config = dict(
    model='image VAE',
    dataset='dead-leaves pictures: piles of overlapping shapes',
    train_examples=72500,
    image_size=32,
    crop_scale_min=0.8,
    horizontal_flip=True,
    color_jitter=0.1,
    bottleneck='kl',
    downsampling_factor=4,
    encoder_arch='res2net',
    encoder_norm='batchnorm',
    encoder_activation='leaky_relu',
    encoder_depths=[3, 6, 6],
    encoder_kernel_size=3,
    encoder_stem='deep',
    encoder_widths=[160, 272, 480],
    loss='l1',
    latent_channels=32,
    decoder_norm='groupnorm',
    decoder_activation='silu',
    decoder_weight_standardization=True,
    decoder_widths=[32, 32, 64],
    decoder_blocks_per_level=2,
    decoder_block='bottleneck',
    decoder_attention=True,
    decoder_upsampling='transposed_conv',
    kl_weight=0.01,
    init='kaiming_normal',
    residual_init='scaled_by_depth',
    optimizer='adam_atan2',
    lr=0.0028,
    beta1=0.85,
    beta2=0.98,
    grad_clip=0.5,
    cautious_weight_decay=True,
    steps=7300,
    batch_size=64,
    epochs=6.4,
    lr_schedule='wsd',
    decay_fraction=0.2,
    final_lr_fraction=0.05,
    warmup_steps=140,
    weight_decay=0.1,
)
Rows from block 12 of the encoder of a small image VAE, named by matrix and row number. Each number is 128 + 32 x the weight over its row's rms, rounded and kept within 0 to 255. All counts start at 0. Numbers have three digits each. After the name is the row's rms in percent of the matrix's.
After each channel's rows are labels from the 100 images, of 14976, where the channel reaches its highest value: "top examples" is what is common among them. Only what is clearly more common there than usual is listed. The data: dead-leaves pictures: piles of overlapping shapes.
# c30: last pointwise conv (encoder.blocks.12.c3.0.weight, 480x480x1x1), inputs 0-159

c30.238 101:056109155141138102115103145089136115143153105127142147102109057054108095093146149146122084044105095104101066042113109121164083166214096092143148095106179088089095058090082153086093119144157123083111056091176102138113051055135137165148083075168082140098158097037093080104135125096086119149101091138164162056176128155165119049074134151118103055040100158061149174135119131111088148124171101117116138120128121100108113113098105074111137116127131119136089134122132113117117105135100166
top examples: textured; grey; dark

c30.191 091:070112105109148100084114107092111128108120096149109096116119082080101121084112100101121076066128108147114067065124100131182140137199104108110125109127140111114104081104084163079085117106167102114130071100179112118118072075114099118123065086151112110103114126084101081108109098109056132108086098114129108072185134109182089062070089148134112091070110114078098194130091096128106164116164114138137126126203106127100114125091094112093140090149186125134150163138117122190194135137124203
top examples: grey

c30.143 096:083062160173144102099043162061165106179168039116170170053038046111033073051168165158116076079033037126043051112054049112108121138148106026122096064108155095033096070064048130058073108174120098053121114032190044160050068085176161163145087061164054162037166087099043051040153166042053117167102040168150167074112124152136148078023158150097056088060050160078162106172164153151111088157150146152140148162110138136151141140080100130158111123123141101127149101129107166139125142102141093
top examples: textured; grey; dark

c30.448 083:044071135155159088086088150072153116149158066134159151106063040055096088064158142161115021049070042138087050051075070118146100150189060068119101058159176049077046073073052100041034121156129088055130052060220075153064028033153154135170022068153058138074155072051054052085143147064062123157076065143141154024147082143149144033041137148076077047033064140052146133136105138121083131106140109116112121101135103097115113122104117089139120105124160126162075181104117108109114115129108143
top examples: dark; textured

c30.241 097:098077148151170064089083153083140116142146088125159136058060073092062075082137153153118080083086079110063056100079090092149053136169076080164125079132163031071065080088073147071086112143175082066115093066135064140078086078143142150187081068172074138090158073088074089069139139093066125143085083160160146099198067142179138076067146137112083090071078159081151161160123138093115112169110139123121122141139119128117140114077109114118109128119141101134108128124103122162129132144133095
top examples: textured; dark; grey

c30.180 116:078048129134107108097033134074126131134133043116135130061040069073059053040121129135135076061032034124049083075052060128167106129157057041132096041107122050045062066021039109072039141137092106061127049053159058128043085060128132115136071052127051133029125064068033079049127131034077117120100020129127123074144099127138112060086129160089052058086032122076136145130126137103123130123126128094117136139138118107129105117103134121143118112127142144124135122116137133140139117120115122
top examples: dark

c30.358 093:116082147123171080070065141048133115136136108132147137068070122081070077067152148150131077059078059129075089068069076095105079163152045080137110056163188052063092078066099124104053119148162101074088050079130061142048112058133151164146112028198084147089122147068067082060144145092108140147082055145144142067133115139165110094040144183081069071100103143041150134158145131087076127106129117086092135109149097105119094092089118165153156107088108150155128140096113082169123101100103115
top examples: textured; dark; grey

c30.289 093:026106124124153127104101139069120135128125089153125134112099071032114099083124127127127076005105083155106102019112085110172105157218078100119069075151145085103078052091069131085073126126171093080123024102183110127103054039133137139142047093145080132083131106038083059105115125082108125132098091124134134015164111129183109034079123164096080046051093121025128159125097102132112157123150123123121118118148111124098118119132099108059134121104148110145085150133115120129150137120116170
top examples: vivid

c30.342 112:093058129127068094093066132077136102114121058128128121063060060098077055054128134134115100088061059119061081090072060095139102124174068055150078054138153077057048086044063088090065105125102075069099088071133077139067079088120132148163097073137047127060130054098053119066131132064076131125096062123147124086133059126104141097078133141094054067084056128081127119127091112109119150147133091103096121124147094085093094091078142143105131104108149127134110146145136113151135100132093155
top examples: textured; grey; dark

c30.196 087:026094146139178098089078133083119121133143066125134133094085074064079096065138130129125020075095083128096096053088073127189109175187083085140155087127112086077097010076061165058095126139199134075127044078151090132081063011144132109132061096138096137086136099026078073093134134099073150140073082122143125073192132135161111013085122162126091056070082140063139232152152109090107094087141104101089134112122108104089099119134077125170136081109132149129154121099113102162120119071107097
top examples: grey

c30.218 103:040105143139127123125102142070123131131139095124143131112099051050114105082136130128123053037101086136114061044118098140212115148221100094126133079119156107109093065094068155063102130135158138095134042083176108124097054059147132136132040085148093132083142117049092076120121116086062133138115098138144150036165145131142088041031131149142101053042096145048138157124107122117098141125155105131119119118147122103100106122109093113122154082133159127136140144133128116147146108138116167
top examples: grey

c30.114 087:203145112110064211241138114167131138129114154145110131151156169214147171160115119117142214199161155162143202216144159134081139097005161148099098175164110183143156193150181043200175137114097148174148206174066154118140194205114105115113207171115167113156118122204167189143128123159223127119245152126110118194079117109067146206185131129104163184190152112183108055125163140105137084130124104117123149180129116109108115119144130133158150108108110141116102080102110101108099106128107084
top examples: warm; large pieces

c30.271 064:111108135132121066074079136113135063139127078099130139108094100139106090086127137140071086128097092096108100133107068082139128115127120099132128095115120117093120104097101130110106086131123122121068121084135102145084115114137139129139116112108118130088125113127082121102136143105085119140049095134134121131126123118127130113099145143127091129119085134120133119210090099111043143105059114093093077059149112108100099110101148185194118158060076138148187154122136103165165101102104139
top examples: grey; vivid

c30.86 104:083102126123122133093076127070116131133127089150122134117083066106104079101119117121142060097091081144105122092097087121134094122160092090128127084165126122100107090094105134073056131128116114087118085083126106113097072076124136098122077089107096126077132115091080106107116132087111126129098082107127112084123112115120109072107107145130087082068084125091117121115109141109106130112121082119115151124163090107096099109095116095116175084123152152115119126168133126109135099167108144
top examples: vivid

c30.333 118:093080132134110120139087121075122136128135086125133125073070054079059115062129135127122102077069055127078097076064094139183095132163079073116107059129143080063108097078062145077093127128145116078132076113129075125059106099129123148136074052166079130063129093084108064068122125073112143129134065132131139078146127130123123084067131124099081077056089137074125136134109118102111141107172092116096140138139111090101100091119118090100150093130145122137108120131132116138120119118086142
top examples: grey

c30.325 090:245153111109081153151139123148135120115120165136109119135150164250123125166109108129141205240140165132116155255141164134089137105016152151129109180150108169133172204162152065189184132119097115158131252177096126122146197231119115132134240135085174120149116145224167220138113132162184119116166141127113123233080089121081130255158119115054144194184169108183118096152151104098105109076093100090088147134143085095105100092080122142123157099115082159136143137107129091160122092088103145
top examples: warm; large pieces

c30.157 096:068115119135140100084101129087119115127117104141120134116107075073120107092140118116118056067109100135112065064118101112172124153182100110127096097131149108113088077098084145072090121118136094096102077098165119117098044053120128129129064104133103128099125096086092084114109110098068127120067093126136120072151134139161097059073113147112093089074093120076127158103125109131107126116188116127130119153185123116095130121112078095050137106152197114132094143124110123141101126160114191
top examples: vivid

c30.136 096:062101148146137089070104137098129097140142099092151143118103085084120118100147147130097060075111109089120061064121098113188098164212099104161150099085186114117118084103075177097105107144147115102122073102145116124108062066146142154146084108165113154104166100078113093116132128102059133137055096144176156063142148148155111054088136126143117087081098164100149184121127116127099128117186107122124119163166127117128115110117088107082147090164159114141071130114109115147091124166111191
top examples: grey

c30.445 106:111068143132130126117075137114143132137144087129138116075079085112059103078132127133126116095096072124067105089081102134170110129165116088133120096120142089075106111096093151112108139135153126104137092096167067136080116109136139136150107090150091143087141084115102088070132134079104136141108074133137146093146120143136133103102138160095106099104091140116125165111137123080107145125132094095077133123109107077104072069119125104154122113136122142127141124138135096140147096115081128
top examples: textured; grey

c30.224 099:020103145131157104101085148091146117127137087114138131109098065053108108078139154140110056047097095115111050050099093136183117169202095094149139085099160098095101061084066175068094128131168124079126047094155108132105052051143128158135063091168088135096138110051093072105129136093051135143086089139151147059166144150180120043070133141144097079056074137071141166127132112115087118109203110123102140149145115116106116112088078097090122098135147117142117130097096111161108112142112187
top examples: grey; vivid

c30.167 113:088062139126119125109061145061123130124139082147141127091080080074088085077140128134136073081082090143087088074091099125169114136156081082129110053153135108085091059061051132071084138129132109072133076075165082127080062075126125130138072073141083133090138105073077093089126131088095153125121074130138131059153117136130113072076132159105069059055082137074128140115120131081101150116143076098083127109151100080083084088098123110132153090123154128130128136139134115130146108132078148
top examples: dark

c30.257 103:068086143146113124110100141081142130136146086131143138114070056069094093081146139142124077059079081133102103056101096131171102143179071090134121091146159087102063047094092144066081121138142120080135059091195094149101065044143130150145078085164075150088149114052080070096138136092096133135100091146162152043157107144146135050084139160109098050041088156039146155122144130104078145089157076104109142136139111092097093107099120096130125106118159119130107146127125107123125088155099152
top examples: textured; grey; dark

c30.60 095:078086160148103122119085152122133105163149114123155165073104096111091090101156149142098119106089102121069115097095100111222110144183133075132131113096111124077141106111097158116122099165165141134099089154168086143109117135152133102120119059132112153113143116111130120075137155110135136154138111155109153114208082157177125133089142138087082110111112156093150121170128119080126158102137099094116147111122087098119109084148149091128124053133146118178085155118148104074169094140102153
top examples: dark; textured

c30.411 087:082085167161148057079105159064155068145183074108163177099087106037084099083170178161098047066105068111103110073083079025090071156130051083171126064181200068089044064072083156077068083141166069053049081074130097167076092042165174194155063093255067165085185091051077051085172162083091110163060076138195165081161100194162154063102149142125095075086058180068172187121159108113111142098149104105112118105134097114102118113136111104126150113103168148141091099123138110102102108123105127
top examples: textured; grey

c30.189 106:089106122132126056074102118101143076125122091098135134109100089075106095093128134126083074074093097094108075076107106093173105133149092112140101095101150090107090074089089154081094088134139083096075081088145112127094076068130125136149067105119101131102146091071093092109110118104070138120082099140149140089140101128154110072081137157118100085081090132096135165133059091116113173109144102106102098094153103099093111109100101112080173121109157142133121166139146112120153105125109183
top examples: dark

c30.475 100:212149116110096139145170117182135129121112181107120117140155163211148123179112112121130230217158172104134142213139160119051131100055170164123120188109085170161152217173173076199180129121089136201129220167072139127137209226115119116135235165074158112172115155217171255156125137164152095123151153122108118231099085107097145228160135087099138213214164109229122089129146075110119082116086122116111127144102114119109116130105115124119107107111064126115122098095082112130093117094120097
top examples: warm; large pieces